{"encoder_arch": "vit", "optimizer": "adamw", "eps": 1e-08, "warmup_steps": 2460, "weight_decay": 0.2}
Rows from block 5 of the encoder, named by matrix and row number. Rows with one number belong to one attention dimension. Each number is 200 + 20 x the weight over its row's rms, rounded and kept within 0 to 999. All counts start at 0. After the name is the row's rms in percent of the matrix's.
# v: attention query, key and value (stacked) (encoder.blocks.5.attn.qkv.weight, 384x128, the v third), inputs 0-127
# proj: attention output (encoder.blocks.5.attn.proj.weight, 128x128, transposed), outputs 0-127
v.30,100,198,198,194,197,195,189,182,202,186,185,219,207,208,184,211,213,193,193,163,170,210,196,183,189,219,217,212,171,193,188,170,174,183,256,217,221,188,237,196,193,209,194,192,169,193,213,218,195,193,185,214,182,205,241,214,210,190,216,204,193,181,187,192,171,208,176,213,232,207,218,213,237,161,180,198,219,219,227,220,169,226,199,172,249,216,183,175,226,217,230,244,187,218,195,224,184,233,204,159,218,200,188,197,194,188,228,180,173,224,221,189,211,201,201,205,204,220,188,219,192,163,181,205,222,178,182,191,235
v.31,099,200,228,160,206,193,236,191,216,167,209,160,194,194,189,247,175,226,236,211,177,183,210,203,166,209,218,197,213,177,214,189,234,216,196,203,208,180,168,225,198,227,194,217,224,227,190,201,196,193,189,203,198,201,229,194,202,217,193,192,204,175,187,191,179,231,210,224,163,199,202,188,225,165,182,148,189,204,219,180,202,186,221,204,235,210,211,196,180,211,229,224,204,203,193,243,197,191,204,203,222,202,187,196,211,188,209,213,198,199,210,201,175,197,191,239,193,241,188,175,213,181,184,195,219,211,228,166,251
v.32,109,275,202,179,160,198,193,170,204,164,201,207,187,173,162,193,182,207,146,212,232,209,211,211,201,215,211,198,214,191,210,197,241,187,205,226,221,185,173,206,196,217,192,211,198,233,197,172,178,181,211,203,209,211,195,224,195,219,179,203,222,227,170,171,190,195,217,213,192,205,197,192,196,194,149,160,224,191,222,172,211,174,210,205,184,205,192,176,206,204,195,214,216,216,214,206,208,179,204,212,216,217,197,199,187,220,178,215,204,202,199,218,194,219,189,205,159,233,168,218,201,199,233,220,222,190,226,202,164
v.33,086,180,166,183,202,205,216,204,195,223,205,194,226,195,221,214,162,207,234,205,230,239,238,241,199,200,203,190,197,213,215,164,191,180,163,174,173,210,201,191,212,231,209,200,198,231,214,199,178,225,191,234,226,180,244,158,202,190,200,176,183,194,208,177,238,194,213,235,183,186,190,172,202,183,175,201,208,200,205,210,184,200,205,200,201,196,205,216,207,181,208,181,218,221,227,213,170,158,175,193,221,202,226,188,206,214,217,205,236,162,190,204,188,177,221,190,176,201,224,170,192,165,195,208,204,194,189,228,177
v.34,106,195,161,180,221,236,189,191,209,198,221,207,235,156,158,199,211,187,204,180,216,224,199,225,165,171,208,203,201,194,214,174,186,189,199,212,173,169,207,198,221,211,187,182,189,234,193,193,205,172,220,187,216,185,232,190,175,169,212,219,169,196,196,158,212,182,191,231,211,217,212,191,206,210,173,203,209,193,193,213,159,215,191,193,220,207,226,166,193,208,193,177,178,182,241,177,167,147,188,162,196,212,221,183,189,193,206,194,212,181,204,229,198,199,199,184,226,220,179,194,200,183,199,193,173,212,230,217,225
v.35,103,185,183,188,177,211,203,189,275,190,197,188,218,193,219,181,178,198,174,248,209,195,199,242,198,193,185,189,203,188,203,161,233,177,216,183,208,205,198,177,189,217,202,230,187,214,192,187,214,197,169,215,215,177,198,210,210,200,192,226,211,205,184,185,194,250,240,191,191,193,175,150,226,211,158,244,217,201,163,205,204,205,204,211,228,202,195,210,223,199,187,188,205,176,205,208,192,185,213,224,232,225,212,211,186,218,224,207,185,201,188,220,204,202,168,166,190,224,179,196,220,229,194,209,188,209,216,213,178
v.36,099,161,174,176,206,210,206,212,210,208,223,185,225,169,190,212,210,257,253,188,202,228,231,201,189,226,227,191,187,207,200,198,186,231,211,153,179,192,191,177,217,200,173,195,222,175,231,224,203,204,211,165,196,195,187,202,214,214,194,211,174,212,210,209,200,162,213,227,188,186,244,177,213,224,167,174,176,178,216,184,195,176,181,219,212,218,177,176,207,178,223,218,201,232,216,202,211,193,168,202,200,211,203,199,201,220,238,203,232,214,221,218,172,193,204,204,175,176,185,208,193,198,177,178,195,186,200,197,222
v.37,097,201,221,206,215,215,185,211,164,211,206,180,234,203,221,227,180,168,217,203,236,224,232,199,191,191,168,190,194,202,190,205,207,162,204,193,210,193,208,185,211,201,216,230,180,235,208,219,188,204,188,175,198,174,211,165,204,180,175,207,202,178,198,223,195,177,201,223,201,194,207,226,197,217,185,279,199,158,196,187,169,198,202,192,211,239,192,229,210,234,209,189,199,177,219,194,183,175,171,189,191,184,191,184,208,189,211,209,211,210,202,246,247,173,180,197,189,175,196,172,177,171,218,217,209,213,193,216,199
v.38,100,186,212,215,225,233,215,204,222,200,194,244,242,202,167,177,209,211,207,182,216,179,176,160,169,186,179,212,187,191,194,217,174,210,180,190,191,192,210,167,209,197,188,193,217,230,244,190,231,219,181,235,200,225,199,212,193,199,217,195,214,181,187,237,210,204,197,173,169,190,272,225,214,208,185,200,230,219,202,205,227,220,192,179,177,203,228,160,197,202,187,208,204,209,200,207,201,213,188,207,195,205,194,198,202,219,177,209,193,213,223,204,172,193,186,194,217,216,202,210,200,165,180,172,199,207,176,184,144
v.39,100,216,209,188,205,217,193,205,211,204,199,234,200,180,172,176,182,225,196,214,193,200,182,205,199,178,182,206,201,198,208,234,179,209,234,223,191,207,178,192,203,204,211,197,237,190,191,213,193,226,217,197,247,207,189,177,197,221,181,181,197,208,153,203,218,234,219,211,204,209,206,235,146,177,185,243,171,196,164,198,188,181,191,210,162,192,195,224,201,212,169,166,174,232,213,217,210,186,211,225,210,209,205,212,177,239,206,202,204,227,178,219,223,193,144,199,220,224,199,200,212,193,237,208,225,182,189,219,176
v.40,089,137,180,159,245,208,186,204,173,170,209,208,232,198,189,208,187,191,212,160,191,180,187,177,193,182,189,197,194,206,195,170,184,234,211,206,230,188,199,201,222,210,224,197,199,177,181,202,165,184,212,200,209,154,203,171,192,183,190,202,199,149,239,191,195,162,196,184,197,185,207,218,193,212,208,213,214,213,218,248,186,207,224,206,199,234,217,188,190,207,198,205,178,219,216,217,227,199,194,179,200,186,211,177,200,170,181,213,236,231,218,195,183,178,197,214,210,177,175,225,177,208,184,201,189,217,178,193,223
v.41,084,225,222,211,212,158,210,212,193,187,204,236,170,195,177,219,214,229,220,206,151,190,203,187,225,236,212,207,197,210,185,199,189,224,203,217,202,204,194,219,206,211,199,204,216,218,226,208,169,269,199,220,200,194,188,191,210,229,185,194,159,225,160,179,213,195,209,182,201,226,213,207,213,178,214,194,173,153,233,147,182,188,202,180,191,197,184,236,206,198,183,199,217,196,187,214,208,196,209,190,218,171,230,209,212,155,200,184,194,200,215,175,199,190,183,211,206,208,191,216,218,199,202,205,221,176,206,159,224
v.42,107,227,225,233,184,179,188,199,202,183,191,196,170,155,174,185,164,196,193,247,195,197,229,204,219,189,189,192,215,209,213,203,219,177,197,200,229,203,181,211,200,219,190,219,181,225,205,189,210,228,184,193,214,214,171,188,195,203,179,187,200,204,170,229,188,237,227,201,202,173,202,198,154,224,200,186,191,188,179,167,182,203,212,198,179,223,192,226,217,203,194,190,186,202,211,213,212,200,220,276,217,219,209,210,181,188,211,193,199,236,158,224,207,205,179,199,177,227,199,180,224,192,238,205,178,199,178,183,163
v.43,103,179,210,158,207,193,220,219,194,232,203,165,189,167,209,203,202,186,246,192,186,206,211,165,196,199,181,214,181,197,197,207,205,159,206,196,180,172,208,197,178,191,227,193,235,247,192,195,207,206,184,194,216,208,209,220,191,232,206,231,186,241,199,189,226,200,173,198,204,177,183,225,255,184,249,231,201,214,189,219,178,219,173,202,168,201,206,201,197,199,194,182,217,212,207,221,235,194,197,184,211,179,189,184,212,192,203,204,226,179,214,222,183,186,163,205,214,153,221,179,178,168,188,169,198,210,204,202,200
v.44,101,221,216,252,209,157,209,193,226,235,197,176,197,197,195,175,213,185,176,222,259,213,220,213,204,198,200,206,191,167,192,196,207,170,192,230,231,189,226,191,214,219,169,217,183,193,198,178,160,173,194,205,207,202,194,254,172,205,187,225,195,207,218,205,203,222,207,212,207,213,226,226,213,149,179,196,208,170,186,177,234,225,208,199,201,220,194,216,195,211,205,197,215,204,197,206,172,192,213,225,217,238,200,192,198,203,206,185,195,207,190,207,181,212,190,193,192,217,181,201,212,215,240,195,179,203,145,207,177
v.45,111,176,179,214,214,224,194,216,179,186,200,225,200,195,214,212,207,193,214,186,175,190,194,148,176,144,188,200,183,224,195,198,179,212,174,166,163,205,168,189,204,171,213,191,217,157,204,226,187,184,226,180,201,207,164,178,195,195,212,192,213,210,243,208,214,181,189,183,222,203,186,233,190,166,192,204,192,208,217,231,169,198,201,182,175,192,216,213,195,201,190,173,184,197,164,218,225,210,193,173,206,170,183,177,214,219,187,176,219,184,201,197,184,186,196,192,219,189,249,227,206,200,179,214,221,178,192,247,210
v.46,105,148,158,221,219,234,205,213,225,162,198,181,213,192,150,212,177,235,168,219,214,207,207,200,224,247,192,210,219,205,219,208,193,216,177,183,181,230,182,216,216,218,197,188,217,198,195,197,180,213,211,203,233,194,181,203,210,211,163,193,194,215,227,202,233,243,206,209,201,182,175,204,169,174,215,187,201,214,196,209,210,227,187,197,179,205,189,193,182,214,184,198,179,192,197,201,179,189,204,241,216,210,223,213,185,224,224,223,218,215,186,229,223,189,199,190,232,176,176,164,234,213,209,227,179,194,185,203,207
v.47,093,218,192,153,205,209,185,173,205,218,202,226,186,222,181,206,211,193,195,223,219,217,238,250,223,226,226,178,206,206,178,158,210,197,209,186,237,210,198,184,201,235,219,204,204,220,200,185,150,209,218,245,222,170,195,170,182,180,188,177,212,183,202,174,177,214,194,214,201,208,205,188,188,199,209,218,183,194,171,203,181,226,216,201,204,198,192,215,213,193,212,205,200,211,215,239,194,171,217,182,226,211,208,208,198,251,201,193,177,203,147,200,204,222,187,182,181,215,165,181,163,193,199,188,167,199,217,198,215
v.48,089,189,238,240,212,167,195,186,229,221,215,199,219,236,204,198,245,209,215,170,185,192,214,192,173,194,196,224,181,182,201,220,209,228,204,206,173,189,206,159,211,171,207,215,183,233,183,193,176,196,211,218,199,206,250,187,213,212,198,241,213,185,234,223,202,210,192,244,215,218,229,211,233,182,230,236,211,197,164,180,222,167,195,198,204,200,195,228,206,193,194,227,191,181,195,184,195,199,203,196,183,199,198,227,196,197,178,197,213,182,223,201,177,211,232,177,191,188,238,195,222,196,181,198,230,201,194,163,207
v.49,102,222,163,187,219,144,220,169,193,230,197,190,202,203,214,179,192,155,219,193,203,187,206,163,202,185,211,224,187,168,218,218,226,186,171,213,223,187,169,198,191,202,192,221,203,232,212,194,185,212,214,217,166,220,211,229,170,231,191,231,200,185,217,184,180,200,217,218,204,186,196,229,231,229,217,209,186,194,215,191,223,186,210,206,146,198,228,203,167,166,206,200,188,189,210,210,222,158,207,191,198,188,166,179,205,171,191,210,200,176,217,190,195,192,229,222,189,195,229,175,186,221,196,178,199,194,188,220,213
v.50,102,175,169,181,198,204,189,241,183,200,187,183,224,187,198,170,199,214,155,237,206,226,219,187,226,166,158,175,203,206,186,220,201,216,221,182,197,173,180,207,243,226,213,172,205,202,223,201,223,206,173,206,223,213,146,202,242,166,234,210,216,196,189,200,219,214,211,206,193,206,187,191,189,233,200,176,208,204,189,200,177,197,163,206,172,204,212,198,176,217,185,168,224,180,190,166,174,204,216,215,196,203,209,183,209,231,188,211,219,208,185,223,197,196,208,180,221,170,234,190,190,197,204,205,167,197,206,195,171
v.51,103,200,233,184,172,189,190,206,228,166,193,199,201,190,202,198,153,211,198,196,178,166,170,205,189,201,187,220,223,185,192,197,207,215,150,207,199,201,194,191,216,216,196,212,228,190,193,221,215,182,192,175,231,204,186,213,193,211,198,229,214,228,191,176,187,191,196,252,250,178,171,188,196,168,164,174,211,197,182,193,252,170,220,197,189,212,199,212,217,206,205,193,185,183,190,183,212,211,213,196,205,222,197,174,196,192,210,179,191,209,187,199,194,209,182,191,228,243,193,230,171,204,245,202,250,201,203,239,217
v.52,082,267,249,273,195,139,206,200,183,209,205,180,177,210,203,183,213,218,208,195,182,175,235,204,204,214,184,191,185,218,212,174,209,172,195,194,182,217,181,205,172,172,198,212,193,226,203,192,170,242,215,239,204,215,205,202,210,221,195,215,218,200,190,204,220,211,184,230,177,179,212,200,174,219,217,193,191,214,188,196,218,215,198,204,183,209,202,232,197,186,181,199,203,213,190,190,170,166,204,192,191,186,202,239,200,215,204,213,215,188,206,212,223,198,209,207,184,237,207,180,196,171,223,188,193,215,229,201,220
v.53,080,245,230,185,177,175,197,206,231,219,212,196,200,195,197,219,212,222,237,170,175,195,190,161,209,233,209,220,224,199,200,216,217,203,204,198,217,199,204,236,215,196,181,191,238,229,190,202,180,188,193,188,199,219,202,192,215,213,211,170,165,219,203,165,171,168,199,181,209,233,201,244,191,198,198,166,181,208,235,205,155,208,200,201,167,213,218,214,207,210,187,215,211,194,184,206,200,213,216,192,202,149,206,208,215,204,206,217,230,170,204,196,201,183,204,200,187,159,188,221,184,193,209,230,228,175,190,185,251
v.54,090,178,203,215,220,224,227,156,206,180,200,230,162,195,207,167,176,209,179,240,180,173,220,218,208,183,218,193,192,185,203,156,242,193,204,189,194,188,190,190,192,172,190,212,198,230,221,167,184,203,154,183,232,182,190,203,193,189,201,181,214,199,187,179,199,231,208,186,183,160,174,180,163,232,202,166,198,184,178,188,181,206,196,221,202,175,202,207,187,208,178,213,216,197,219,204,211,203,246,247,203,217,209,215,205,218,212,206,180,213,182,200,169,208,201,167,190,202,186,176,215,221,180,193,166,223,196,186,199
v.55,108,196,196,186,218,166,169,207,193,203,176,195,177,197,218,223,202,212,180,196,196,203,216,182,208,184,193,224,212,230,206,200,199,236,222,190,207,190,193,205,198,194,197,186,223,183,188,197,204,185,175,197,197,250,206,190,222,189,222,169,180,228,227,165,188,190,199,187,218,225,187,193,213,175,225,166,199,199,220,196,176,186,159,178,191,190,181,207,222,221,190,205,215,191,183,185,158,241,208,185,193,202,208,198,203,259,193,204,167,249,221,155,188,191,208,197,185,179,250,239,203,197,189,235,201,191,201,233,211
v.56,102,201,226,182,211,171,180,221,207,219,206,176,192,184,181,173,228,169,176,180,233,184,193,185,185,198,194,206,232,250,176,212,175,205,173,233,187,190,208,202,198,182,186,191,195,188,219,178,209,195,218,159,187,206,179,228,196,174,164,188,224,182,200,187,195,200,198,187,158,211,198,225,230,227,214,189,215,191,205,237,193,187,206,195,214,221,202,190,202,243,221,184,191,229,186,199,169,197,202,180,180,206,197,222,204,249,181,211,196,237,192,201,170,196,175,178,202,187,184,169,226,229,238,189,210,200,167,188,222
proj.30,099,198,226,242,191,196,201,207,182,183,238,197,199,192,236,160,204,184,199,208,180,189,222,217,187,212,207,178,209,202,213,206,195,220,161,175,181,184,198,211,194,182,186,214,220,200,192,180,197,251,230,212,211,212,191,166,195,222,167,205,204,153,211,180,224,177,218,181,203,146,190,197,175,199,218,189,183,165,180,196,220,214,228,182,214,230,182,211,235,216,221,198,201,216,223,200,192,202,190,228,179,218,214,183,213,217,218,218,223,200,189,212,204,208,234,196,239,161,179,199,161,211,232,219,206,223,194,213,207
proj.31,103,206,213,244,181,201,213,187,210,190,210,187,225,156,197,206,252,183,195,201,218,214,211,167,230,187,210,209,181,217,203,200,201,200,237,210,207,217,179,244,197,171,193,179,204,148,183,178,206,190,204,230,189,193,201,191,140,219,171,177,167,195,199,198,269,186,220,212,181,188,188,206,232,198,211,189,195,205,173,226,207,199,188,179,201,199,184,196,197,207,158,186,225,193,193,230,186,232,194,186,198,208,230,175,191,189,191,208,200,209,181,217,200,166,194,178,198,172,185,190,204,187,186,190,207,192,181,217,185
proj.32,097,175,212,250,191,210,198,180,171,218,211,200,193,213,213,200,205,211,215,183,228,162,203,204,190,208,189,204,153,236,208,187,181,208,205,204,222,229,196,191,207,177,221,218,176,210,215,212,190,171,186,179,201,179,189,182,180,213,183,204,178,187,223,229,172,225,167,201,237,163,207,207,226,205,178,201,190,216,186,249,227,221,231,192,202,187,204,186,188,243,199,187,191,168,212,221,194,224,211,173,218,197,207,190,214,179,216,172,196,236,190,191,227,202,187,214,199,171,216,178,198,165,165,170,230,226,219,195,209
proj.33,096,194,177,211,223,201,189,224,196,209,196,204,221,172,190,211,242,190,225,212,179,173,205,248,223,197,220,188,215,184,186,188,205,248,240,202,190,186,183,223,192,187,216,182,209,201,178,169,218,175,198,179,167,211,193,213,211,206,186,228,197,185,226,186,193,242,226,231,176,211,206,218,257,192,225,196,193,184,203,193,179,200,215,189,183,227,171,217,202,216,190,206,204,178,201,197,219,221,239,203,219,151,172,185,237,199,175,193,215,193,191,175,209,182,243,203,206,211,219,221,203,182,175,185,191,205,217,226,204
proj.34,110,165,197,198,217,179,169,220,212,219,156,181,212,160,220,219,212,187,220,213,198,166,220,214,201,208,193,198,218,186,235,166,184,188,219,216,187,219,199,188,200,207,229,205,219,227,203,198,188,181,189,189,215,229,162,215,196,211,177,201,185,197,198,206,225,182,226,198,173,190,177,186,227,222,185,168,190,206,190,216,226,197,177,196,158,213,209,193,216,189,210,194,192,200,175,192,233,219,212,200,217,200,235,236,215,224,212,165,202,203,224,200,194,202,254,200,203,195,229,220,191,216,192,204,189,233,166,253,232
proj.35,109,213,182,175,206,213,166,207,188,238,215,214,184,206,216,213,234,206,170,200,194,178,231,190,197,195,227,202,207,196,196,212,168,209,261,195,218,171,170,209,197,193,203,220,182,204,216,169,195,152,184,212,190,182,203,198,217,209,160,158,199,161,230,203,216,221,172,187,218,224,217,190,207,208,213,181,211,225,187,201,222,190,184,180,187,208,197,184,210,202,220,178,195,206,176,222,212,209,213,165,184,197,159,184,185,210,211,176,214,193,209,188,202,188,212,240,206,208,210,186,161,193,184,172,186,200,185,260,223
proj.36,091,201,210,226,195,185,198,200,174,184,171,179,187,178,201,193,208,186,146,200,219,177,166,208,215,183,225,203,211,185,196,200,217,204,194,185,218,235,189,221,180,174,230,197,202,190,240,173,249,192,200,194,202,172,209,215,215,186,215,211,180,215,219,157,190,178,198,261,172,207,198,224,195,186,221,178,211,170,180,201,180,225,178,208,196,204,222,206,230,200,172,197,230,175,200,214,199,204,204,201,219,197,242,201,164,216,186,184,191,215,169,217,196,219,187,183,200,224,214,237,193,202,174,194,190,222,197,160,175
proj.37,106,179,188,195,182,203,204,213,210,195,187,205,171,187,177,217,203,185,210,184,204,180,200,213,177,218,188,202,224,188,209,211,172,212,207,235,172,163,186,198,206,203,235,201,221,222,193,169,204,198,195,229,197,208,227,218,179,200,254,228,196,193,186,142,205,236,177,213,184,179,200,170,252,182,228,166,197,197,216,193,199,181,217,206,193,188,174,197,227,192,190,192,209,210,215,178,209,201,239,200,187,173,164,224,221,206,184,201,208,194,188,192,209,260,204,181,218,225,212,208,209,200,191,220,214,185,211,254,213
proj.38,111,213,184,179,168,157,214,221,142,198,222,201,194,219,221,241,201,220,195,245,216,230,187,186,197,203,166,200,227,219,187,180,218,208,174,218,205,208,235,199,201,185,191,180,200,207,213,202,222,175,227,175,176,183,235,176,248,202,187,241,192,173,189,184,218,208,180,236,185,169,212,202,201,168,180,213,212,192,190,205,211,176,178,177,197,208,186,194,201,178,217,191,194,206,225,167,227,175,212,183,197,212,253,216,202,202,209,174,183,199,203,205,198,175,194,171,196,180,219,206,209,215,198,204,219,190,184,214,203
proj.39,092,180,188,179,219,189,204,180,231,218,209,235,191,229,188,211,188,199,222,204,195,193,228,206,219,193,165,205,206,201,210,226,224,189,142,235,240,198,211,215,178,187,201,186,179,196,178,200,209,189,242,217,176,224,223,200,217,196,201,232,195,182,230,199,198,186,184,226,207,211,226,182,253,196,198,212,192,221,205,217,222,200,197,172,192,210,207,194,189,211,225,217,185,178,203,235,189,170,194,169,189,234,205,171,240,193,177,217,193,201,196,195,212,206,207,183,182,217,186,191,165,205,162,172,193,197,161,176,240
proj.40,092,205,246,214,214,196,212,197,190,218,186,185,214,226,202,216,204,175,230,206,197,221,187,192,174,218,200,200,216,196,231,193,201,191,218,229,193,189,224,206,189,206,190,187,190,224,206,188,190,191,178,182,191,230,178,223,182,211,197,226,210,174,170,201,226,219,214,236,158,191,200,213,207,207,250,197,206,208,187,196,204,236,154,214,205,211,178,202,215,205,201,216,218,204,190,150,190,197,195,211,211,199,232,224,199,204,241,230,197,162,184,272,204,187,211,194,221,217,201,172,212,225,215,218,214,198,198,249,218
proj.41,092,218,186,233,177,178,204,148,217,176,212,199,206,204,203,153,191,165,200,200,209,209,173,229,189,185,186,194,191,214,200,212,231,177,191,217,202,207,197,203,194,196,194,159,182,169,217,201,225,191,231,209,196,219,218,188,188,192,250,180,204,210,213,210,177,158,212,208,194,185,191,198,178,213,192,215,211,201,189,200,209,225,210,227,242,179,200,222,196,195,228,192,192,196,221,241,194,201,200,230,196,205,172,158,212,211,195,203,188,206,169,214,191,256,218,203,198,218,205,198,195,137,201,193,190,183,202,155,180
proj.42,108,215,185,159,197,237,216,162,216,209,231,203,194,264,183,193,190,214,197,177,225,180,220,223,199,215,211,203,170,214,203,225,200,237,175,222,198,214,179,182,202,190,204,201,210,191,219,192,194,175,229,228,195,202,214,212,167,214,202,216,214,206,216,198,216,241,170,216,193,247,190,177,211,166,173,215,191,195,182,207,220,181,155,180,192,163,211,212,180,219,182,174,181,166,203,218,168,199,217,175,194,193,200,169,192,210,191,163,190,222,200,196,194,214,194,219,207,217,182,199,204,188,187,167,212,190,202,201,233
proj.43,111,216,185,213,205,204,186,231,193,180,178,227,250,171,181,215,227,152,197,230,228,186,156,209,211,208,214,206,233,227,207,215,234,184,163,224,190,208,191,201,224,232,198,203,217,136,222,225,192,199,183,212,201,209,242,226,190,197,173,191,205,155,201,172,184,209,218,211,187,211,209,206,184,197,186,181,165,197,214,184,193,158,199,198,204,199,180,188,225,203,188,213,174,197,218,212,215,199,185,219,169,180,196,202,208,199,207,216,194,206,201,196,241,221,211,174,207,232,191,199,223,203,199,226,200,200,190,224,195
proj.44,098,210,173,165,158,202,202,219,180,173,195,210,186,218,217,237,178,193,236,162,208,193,213,175,201,208,184,188,209,213,208,231,144,256,223,201,212,231,198,187,190,196,207,231,192,209,217,223,226,208,202,184,197,210,213,164,191,184,188,158,224,212,210,187,186,216,196,179,180,188,195,206,185,202,211,174,187,205,161,212,205,172,196,185,188,209,204,196,190,245,203,208,183,174,177,179,190,220,218,187,196,185,198,193,161,177,171,182,191,197,208,170,188,208,192,220,179,231,194,199,198,238,207,184,214,193,187,217,243
proj.45,109,199,229,187,230,199,185,206,214,197,181,201,214,208,207,190,213,219,208,246,234,216,207,177,204,196,178,182,219,194,209,198,198,191,194,198,224,176,230,196,177,214,216,199,196,197,197,186,206,213,201,186,181,211,207,225,224,189,238,222,195,177,174,197,190,189,228,211,201,208,223,217,209,215,205,240,162,220,177,171,178,192,178,195,213,198,167,158,181,165,225,219,193,181,228,163,197,208,171,253,176,225,226,235,203,211,205,230,185,174,183,203,207,216,216,192,182,189,172,215,193,201,217,224,178,228,213,156,163
proj.46,102,223,223,180,211,201,191,194,210,219,196,212,189,206,203,167,205,226,237,210,194,188,214,216,194,171,201,178,208,216,194,216,225,204,187,201,232,176,220,204,228,193,198,211,199,175,188,197,241,177,215,160,155,204,171,208,217,203,207,219,189,186,215,227,204,228,193,210,173,221,185,187,233,198,234,151,209,237,199,183,201,153,191,210,199,201,226,209,209,224,184,208,195,209,169,201,215,196,195,200,187,220,190,190,186,180,198,201,222,233,196,204,165,197,204,195,199,220,198,190,198,193,180,140,208,137,159,183,189
proj.47,094,178,186,228,203,168,198,187,197,222,209,192,204,166,211,187,170,218,204,171,178,211,233,215,178,231,188,192,208,210,200,243,178,222,212,207,182,168,175,251,166,183,221,203,174,207,216,171,196,205,175,205,208,184,214,192,178,234,189,215,228,214,199,181,185,216,234,177,171,218,228,200,204,223,197,226,173,186,215,199,206,181,206,185,178,189,217,212,177,206,226,200,209,190,210,215,166,207,229,211,203,208,201,201,219,179,206,180,252,171,239,212,209,165,229,218,231,205,192,173,198,182,192,201,215,174,186,208,201
proj.48,086,177,189,188,189,214,208,222,189,166,212,219,179,186,190,195,165,207,189,243,184,222,194,184,197,213,198,180,221,206,192,237,179,202,182,208,197,208,202,247,225,209,211,193,180,204,216,228,229,211,238,183,220,189,212,195,193,188,183,171,197,225,191,197,177,182,247,205,217,211,205,184,182,210,183,191,215,214,202,192,185,228,195,196,221,196,180,214,218,195,213,184,190,214,159,210,199,165,217,194,190,165,164,203,200,172,204,190,183,225,158,189,215,168,189,184,181,206,202,239,168,242,216,181,194,158,221,249,195
proj.49,107,207,235,185,230,182,210,230,179,158,191,190,229,187,184,255,205,199,207,219,234,199,192,198,211,219,190,196,200,229,175,228,180,167,238,246,166,218,204,222,189,223,213,188,192,170,212,229,184,207,163,190,212,188,194,181,165,160,190,188,198,217,220,194,199,196,190,202,205,202,179,195,186,194,208,238,177,204,194,240,188,157,181,196,216,195,164,212,209,215,185,193,202,188,168,220,210,194,203,211,209,191,223,187,178,195,206,205,195,186,192,209,232,242,177,212,198,214,188,227,232,192,200,217,225,219,204,206,217
proj.50,111,201,201,160,190,198,192,148,210,210,206,226,185,177,198,214,219,198,178,172,212,159,176,193,181,209,226,202,228,215,200,176,221,220,234,215,183,180,211,188,182,175,192,211,204,217,231,194,187,211,214,161,180,190,203,224,200,194,203,260,153,217,202,207,171,195,182,225,241,230,208,201,221,193,198,200,205,242,193,191,213,186,215,206,182,199,213,191,194,171,213,219,172,196,200,198,235,203,198,238,197,184,200,232,181,216,196,198,206,192,242,175,181,199,178,205,200,226,193,179,218,206,187,191,180,228,161,221,199
proj.51,108,187,188,217,203,243,226,209,221,215,164,232,213,205,208,200,210,224,211,186,217,218,216,182,203,191,188,201,162,206,229,222,192,201,215,236,230,221,206,175,195,171,220,193,139,192,195,169,201,223,242,217,161,199,212,180,190,207,219,156,197,176,211,229,226,192,186,194,221,197,222,200,182,184,180,223,208,164,184,212,190,216,206,201,213,214,218,174,214,233,195,204,207,206,138,229,209,197,194,206,199,229,212,188,188,179,190,224,188,197,235,197,228,191,197,197,202,172,215,201,204,191,175,210,187,223,183,205,220
proj.52,092,192,198,195,198,181,203,177,201,178,222,216,216,167,186,213,179,191,226,177,225,217,177,223,213,223,198,209,224,225,210,179,213,205,190,179,183,205,191,190,213,228,193,189,185,210,165,238,236,208,205,239,217,182,240,227,204,181,199,200,211,222,199,196,202,235,196,211,219,213,211,171,202,201,199,229,168,199,202,217,221,196,175,191,244,182,213,211,198,203,188,220,197,209,194,214,179,181,232,198,164,166,168,188,225,148,154,209,174,217,207,191,171,221,207,238,239,187,202,209,195,195,169,198,191,178,215,177,185
proj.53,086,172,197,214,235,210,210,159,191,187,179,199,200,162,209,179,206,160,217,179,214,207,186,207,209,188,189,203,161,209,191,207,209,185,155,204,180,204,174,195,213,172,214,213,219,182,222,176,203,213,221,170,198,207,197,199,202,192,229,189,224,191,197,214,203,201,221,198,197,181,188,193,206,215,240,228,192,182,181,198,217,192,233,208,221,146,183,196,178,186,229,198,208,204,243,268,207,199,184,217,204,213,217,192,213,202,197,223,151,214,182,224,225,222,171,207,210,219,193,190,210,213,190,190,170,206,193,167,164
proj.54,089,226,200,181,181,204,169,198,192,226,221,189,203,211,181,195,207,209,189,217,199,247,196,163,197,208,235,231,215,227,181,218,188,210,199,159,186,204,198,197,195,213,232,187,192,197,196,199,184,173,230,221,174,192,162,205,209,217,185,183,188,223,215,193,189,206,204,208,182,230,204,185,214,209,194,220,199,225,182,206,238,221,178,187,144,226,154,197,174,204,229,187,157,208,193,219,203,206,188,156,212,193,194,159,189,177,200,178,229,205,216,229,188,186,164,213,219,213,205,185,225,182,198,208,179,165,224,196,193
proj.55,110,176,201,233,186,238,192,206,202,173,216,196,180,206,213,134,244,205,201,192,164,187,189,201,195,204,222,194,186,189,207,188,187,199,185,185,180,197,227,224,205,198,180,205,224,201,192,193,207,196,218,167,205,192,187,208,179,203,208,215,189,183,167,239,170,162,198,172,210,212,213,186,203,199,171,231,179,195,182,157,202,211,203,225,201,204,215,201,174,183,253,217,192,186,190,204,207,197,191,212,182,212,193,202,218,188,187,227,194,171,203,192,189,225,172,203,220,227,179,222,218,220,213,200,179,217,174,127,187
proj.56,107,206,184,198,190,210,233,188,223,191,194,189,208,202,209,235,191,212,202,160,207,207,188,164,173,226,177,190,187,170,210,198,216,200,198,199,185,213,276,190,206,204,191,173,220,210,202,217,189,177,171,200,222,215,201,223,209,203,216,223,204,183,206,209,172,205,165,176,172,194,231,192,207,197,181,154,205,206,203,179,231,191,186,196,175,209,192,154,212,196,172,190,209,208,208,203,206,180,207,220,234,196,193,209,154,170,209,204,196,225,193,214,190,197,191,198,245,233,170,222,203,244,209,231,210,204,170,199,225